From a checkpoint of a small image embedding model: 9900 steps.
Rows from block 6 of a small image embedding model, named by matrix and row number. Rows with one number belong to one neuron. Each number is 50 + 12 x the weight over its row's rms, rounded and kept within 0 to 99. All counts start at 0.
After each neuron's rows are labels from the 100 images, of 14848, where the neuron reaches its largest size: "colour at peak" is the nearest of a few named colours to the mean colour under the peak. Only what is clearly more common there than usual is listed. The data: made-up ball-and-stick molecule models.
# gate: MLP gate (model.blocks.6.mlp.gate.weight, 384x192), inputs 0-38
# fc1: MLP up (model.blocks.6.mlp.fc1.weight, 384x192), inputs 0-38
# fc2: MLP down (model.blocks.6.mlp.fc2.weight, 192x384, transposed), outputs 0-38

gate.132:50 50 55 37 41 32 51 43 36 44 53 54 61 60 48 66 46 38 50 44 34 37 76 42 41 70 45 48 70 52 51 35 45 45 48 40 48 43 39
fc1.132:55 28 41 46 41 62 52 58 47 39 51 29 64 34 49 43 48 40 66 51 56 41 55 49 80 41 54 59 21 55 41 44 49 43 75 52 52 47 51
fc2.132:44 31 59 49 51 52 26 59 77 37 55 20 58 47 53 68 45 37 66 51 58 55 48 29 39 45 37 61 44 65 47 50 61 62 38 47 52 53 56
colour at peak: pink; grey

gate.248:58 34 55 68 55 47 43 41 69 57 45 73 47 43 32 65 57 82 57 64 50 38 53 43 33 51 67 16 63 63 31 59 50 47 44 72 61 56 51
fc1.248:45 70 38 43 39 52 41 67 46 49 49 48 43 62 40 58 72 68 61 26 39 38 44 66 37 43 38 55 49 64 49 42 41 46 42 48 40 65 35
fc2.248:51 45 63 57 60 76 78 36 67 55 48 49 86 56 71 21 60 53 53 44 78 47 30 26 67 63 25 41 67 74 48 61 53 64 45 42 42 41 43
colour at peak: black

gate.172:67 68 59 55 46 38 45 59 57 58 35 47 39 47 56 58 36 34 52 62 59 64 58 58 66 38 43 35 57 83 66 48 38 30 26 36 37 71 52
fc1.172:68 30 70 42 69 71 38 48 69 54 60 40 36 58 46 57 49 58 50 61 56 46 58 57 62 30 58 44 57 46 54 59 59 65 52 40 74 53 35
fc2.172:56 30 45 43 40 59 56 33 47 45 38 46 54 59 41 47 79 58 54 64 55 79 45 30 46 55 72 58 63 43 40 31 50 58 70 48 42 47 55
colour at peak: brown

gate.119:39 59 49 64 46 51 64 33 53 30 53 51 32 60 33 57 47 75 58 50 35 53 45 62 59 42 34 48 48 30 45 64 68 39 54 60 69 60 50
fc1.119:40 64 57 58 20 54 61 48 36 37 63 54 40 28 50 34 51 38 16 28 41 62 55 72 37 54 60 54 59 62 33 43 43 45 39 35 47 67 57
fc2.119:34 52 39 42 34 41 33 39 56 53 57 29 54 53 41 33 68 74 51 67 49 59 52 77 46 54 60 32 67 35 40 56 70 65 47 41 52 41 49
colour at peak: grey

gate.150:47 51 40 51 57 35 59 37 50 69 38 61 54 39 49 40 59 57 48 61 52 45 52 52 60 65 40 60 63 52 48 48 46 58 66 59 69 14 45
fc1.150:70 34 70 39 41 54 45 50 41 47 49 45 69 64 38 53 52 71 60 55 52 55 17 75 22 66 51 60 43 50 77 50 62 75 65 49 43 20 38
fc2.150:47 70 48 40 63 55 65 68 38 68 55 26 33 35 39 65 37 39 54 64 54 58 48 41 46 56 55 42 52 38 56 36 62 40 58 22 40 60 74
colour at peak: black; brown

gate.369:40 45 69 49 67 35 56 56 41 51 39 55 45 65 55 50 50 52 42 36 51 48 52 46 43 37 36 52 49 36 55 51 66 74 44 46 46 50 45
fc1.369:32 43 68 45 49 43 33 29 59 52 60 54 41 45 56 48 58 48 45 49 81 68 42 44 47 64 45 71 63 49 55 25 51 67 64 44 54 52 49
fc2.369:41 66 31 57 41 62 56 27 75 23 27 47 64 68 62 42 38 62 45 47 36 65 70 52 28 47 33 37 37 52 37 60 56 42 40 64 53 58 71
colour at peak: brown

gate.13:58 45 57 62 66 69 64 51 47 31 52 67 35 48 32 31 45 46 58 39 41 48 54 50 33 39 60 56 38 51 37 35 49 54 69 65 48 51 54
fc1.13:56 44 44 56 64 53 54 27 45 51 41 69 56 53 71 54 47 42 47 46 46 43 67 57 41 60 46 44 38 56 49 48 19 71 62 68 62 57 54
fc2.13:41 38 72 53 59 39 21 51 42 56 55 51 64 40 49 27 64 30 41 35 53 30 41 46 27 38 44 48 62 38 47 44 72 62 51 31 50 56 57
colour at peak: white

gate.47:57 46 49 51 58 41 39 45 40 46 29 47 67 60 52 57 55 56 53 39 75 27 39 46 55 74 49 30 34 57 48 22 43 38 65 62 47 21 47
fc1.47:80 50 66 59 45 39 51 38 48 35 54 48 59 80 49 67 52 33 52 54 46 35 54 75 44 46 43 61 23 59 72 61 54 42 23 51 40 47 52
fc2.47:47 50 53 42 57 39 47 47 50 64 39 52 32 55 64 37 41 50 52 46 39 45 50 49 40 36 52 52 48 49 55 51 40 43 52 77 75 26 52
colour at peak: white

gate.382:38 44 52 54 40 50 61 47 51 55 49 37 53 49 48 58 42 47 64 59 50 56 53 51 52 43 59 74 45 33 53 53 64 63 55 56 65 67 35
fc1.382:47 62 62 78 39 62 53 31 60 66 49 45 50 49 63 35 43 71 47 53 41 42 37 68 40 56 67 64 19 47 62 50 40 62 31 44 53 50 47
fc2.382:42 74 74 56 46 39 62 50 54 73 36 54 12 49 64 70 64 49 57 41 56 39 36 30 53 62 60 34 41 65 42 49 62 41 47 43 33 61 56
colour at peak: brown

gate.170:49 66 44 64 26 49 52 63 59 52 42 40 51 44 46 43 66 35 48 45 48 62 27 48 63 53 43 40 46 35 51 68 37 57 66 50 63 41 32
fc1.170:70 30 52 62 55 69 57 58 37 46 41 55 58 59 65 51 38 58 44 70 31 57 59 50 48 32 45 47 46 56 52 52 44 49 55 39 51 52 50
fc2.170:47 44 38 69 80 50 59 52 51 43 29 38 73 63 45 53 62 23 47 50 48 69 53 31 42 41 34 48 50 47 36 66 26 55 71 66 62 57 52
colour at peak: white

gate.320:44 59 67 40 49 39 60 24 67 50 54 57 53 49 48 35 83 48 43 49 54 58 72 43 50 72 46 46 61 58 35 56 38 41 69 47 57 72 40
fc1.320:48 42 93 69 39 51 73 46 39 42 43 60 39 72 72 44 69 51 33 20 55 56 45 55 44 57 56 39 39 29 53 49 48 69 42 65 45 56 59
fc2.320:46 63 53 47 50 33 30 47 49 54 48 59 77 40 49 52 54 67 42 43 44 55 51 60 42 43 43 61 45 55 46 41 67 29 56 58 41 47 60
colour at peak: grey

gate.44:43 40 64 65 59 57 48 45 33 51 43 40 51 43 47 63 38 75 57 22 31 54 63 44 43 23 65 53 41 65 68 43 33 57 43 52 47 54 61
fc1.44:44 47 44 37 48 44 48 51 51 53 57 40 40 42 41 53 37 59 36 55 45 51 42 44 54 08 87 78 54 58 63 38 47 61 47 46 50 55 39
fc2.44:41 39 43 63 74 49 78 70 39 46 49 39 43 36 25 51 53 38 67 52 35 42 69 30 43 74 25 57 66 52 45 74 37 44 56 63 35 61 49
colour at peak: brown

gate.263:66 69 28 22 60 70 51 43 49 57 59 71 66 81 61 52 33 66 53 46 46 35 53 47 38 23 49 52 43 46 20 60 45 77 42 62 42 62 46
fc1.263:75 51 47 41 39 62 65 55 51 46 49 54 44 28 59 47 52 69 59 64 52 18 41 51 46 39 69 40 51 43 48 54 49 36 35 58 56 39 64
fc2.263:53 33 69 61 48 49 57 47 28 70 59 58 60 57 58 54 47 67 64 23 55 75 58 45 74 52 64 62 53 39 65 60 45 54 60 47 40 38 54
colour at peak: pink; grey

gate.229:55 54 55 35 36 45 41 27 68 50 54 37 33 46 65 43 71 45 46 65 53 42 18 36 42 35 56 34 28 50 42 59 54 52 41 34 76 30 45
fc1.229:58 49 36 41 48 56 52 38 41 44 63 41 27 48 31 60 64 58 42 57 39 57 51 36 62 42 51 47 48 59 36 66 69 53 65 42 59 53 72
fc2.229:52 66 38 51 55 58 48 53 84 58 33 48 41 66 68 45 45 50 58 45 43 40 65 48 41 39 37 19 58 47 60 59 56 43 46 43 58 55 63
colour at peak: black

gate.175:44 60 44 50 49 56 55 64 83 54 51 52 45 56 59 68 52 51 56 54 81 46 48 45 43 63 44 73 60 58 43 61 69 46 61 28 32 33 38
fc1.175:24 37 58 57 43 66 61 74 52 56 54 56 46 32 32 46 58 59 53 46 63 52 40 56 30 48 53 47 28 54 34 42 34 36 26 43 53 64 69
fc2.175:44 31 50 49 45 58 40 53 58 46 28 58 43 52 71 47 67 53 42 54 40 77 33 55 52 42 40 69 40 60 57 50 41 64 70 26 57 52 61
colour at peak: pink

gate.187:41 50 24 48 54 39 49 48 57 57 66 51 66 58 50 52 45 44 48 50 30 60 50 47 39 52 49 63 47 53 57 56 45 55 30 50 41 39 48
fc1.187:70 43 57 53 73 62 46 45 34 50 53 43 48 84 50 75 35 35 47 43 34 47 54 45 53 49 52 69 75 49 65 46 85 44 44 46 50 54 55
fc2.187:42 31 39 53 58 95 68 66 55 25 32 59 32 57 59 61 35 37 59 57 53 52 54 52 61 45 32 52 48 64 31 47 49 51 58 58 38 53 53
colour at peak: brown

gate.274:55 44 51 54 16 51 58 48 57 69 49 58 32 46 56 43 55 64 47 53 39 40 53 33 50 27 72 41 37 40 50 43 60 74 28 68 36 38 62
fc1.274:54 56 33 34 29 40 48 54 30 77 52 61 43 49 34 37 58 70 31 55 53 56 62 40 61 54 31 42 53 49 56 61 32 49 42 52 53 23 46
fc2.274:50 59 58 69 43 52 33 67 49 30 76 24 54 52 43 47 46 59 76 55 31 56 49 52 32 44 53 59 58 76 69 42 56 73 50 52 52 37 58
colour at peak: grey; pink

gate.22:47 52 37 48 43 58 40 36 43 56 70 44 46 42 28 52 38 53 51 51 53 43 41 50 22 56 42 54 59 57 78 43 53 64 41 65 62 39 49
fc1.22:47 72 35 52 60 66 56 34 46 44 44 47 51 61 60 36 47 58 62 77 36 44 44 39 35 46 63 34 48 76 50 50 53 52 43 52 33 51 43
fc2.22:27 55 26 45 79 58 59 57 45 40 49 46 47 50 50 50 61 44 54 68 60 70 23 55 53 43 62 53 34 61 51 57 32 40 49 45 58 36 48
colour at peak: white; pink

gate.10:62 49 55 59 59 61 69 62 39 51 47 37 36 47 45 47 37 42 57 62 55 43 52 48 47 65 39 40 59 54 50 67 68 46 31 67 53 40 27
fc1.10:66 39 49 32 31 22 48 40 45 32 71 74 48 55 54 39 51 28 51 46 55 44 45 57 57 56 63 43 55 57 54 53 54 59 53 48 46 46 49
fc2.10:53 52 47 51 67 76 56 39 42 32 53 34 33 51 37 42 66 48 72 49 36 47 54 42 59 53 46 58 59 82 65 31 52 62 60 47 37 54 53
colour at peak: brown

gate.43:53 32 47 34 43 61 65 36 75 50 53 52 42 56 58 45 64 62 49 45 49 39 42 58 69 69 43 53 50 56 21 55 64 42 62 44 40 36 60
fc1.43:33 55 53 61 52 42 49 33 45 48 46 54 48 62 46 33 52 49 64 43 23 42 53 46 57 56 69 39 63 57 52 70 69 34 46 78 53 38 44
fc2.43:39 22 46 69 63 47 74 46 40 48 46 56 64 49 29 44 54 46 53 51 56 38 62 62 69 43 43 82 35 48 59 33 50 71 52 55 37 42 49
colour at peak: white; pink

gate.154:66 59 40 55 63 57 72 40 73 73 55 40 49 55 54 46 47 45 49 39 56 49 51 72 56 48 49 47 67 55 49 52 61 71 67 52 31 64 61
fc1.154:50 46 36 41 50 34 38 58 51 81 51 37 47 67 53 48 31 45 67 44 62 50 54 64 36 47 51 60 62 83 40 46 44 49 70 36 59 40 35
fc2.154:45 48 54 50 47 46 58 51 45 55 46 51 71 49 42 64 64 63 50 29 55 53 46 83 61 69 56 29 60 51 37 39 34 58 45 32 67 57 56
colour at peak: white; pink

gate.151:41 54 62 44 38 50 41 50 62 49 48 61 47 45 42 42 31 50 56 33 31 46 71 39 60 41 40 47 40 96 30 50 51 62 63 59 37 73 48
fc1.151:55 65 39 64 48 41 36 55 47 43 59 64 38 64 57 70 47 44 71 52 48 34 55 33 66 40 54 43 27 55 59 59 68 43 51 47 64 58 43
fc2.151:49 62 38 48 18 42 52 51 59 46 59 62 56 58 34 39 45 53 46 60 40 64 43 42 77 56 69 49 44 50 45 60 32 79 52 55 38 25 54
colour at peak: pink; grey

gate.6:53 31 61 63 45 38 59 55 37 65 58 48 54 38 69 29 44 51 56 80 46 41 30 51 51 60 55 60 43 65 52 64 58 56 44 48 51 53 35
fc1.6:41 46 60 66 55 62 53 51 63 53 45 53 35 67 55 57 67 44 31 38 47 56 41 53 60 61 25 58 43 39 35 46 65 36 53 62 47 41 59
fc2.6:36 40 52 63 61 38 48 46 54 61 46 47 41 47 58 57 60 45 33 52 82 52 46 34 54 76 66 55 52 56 56 42 33 53 40 75 37 34 51
colour at peak: brown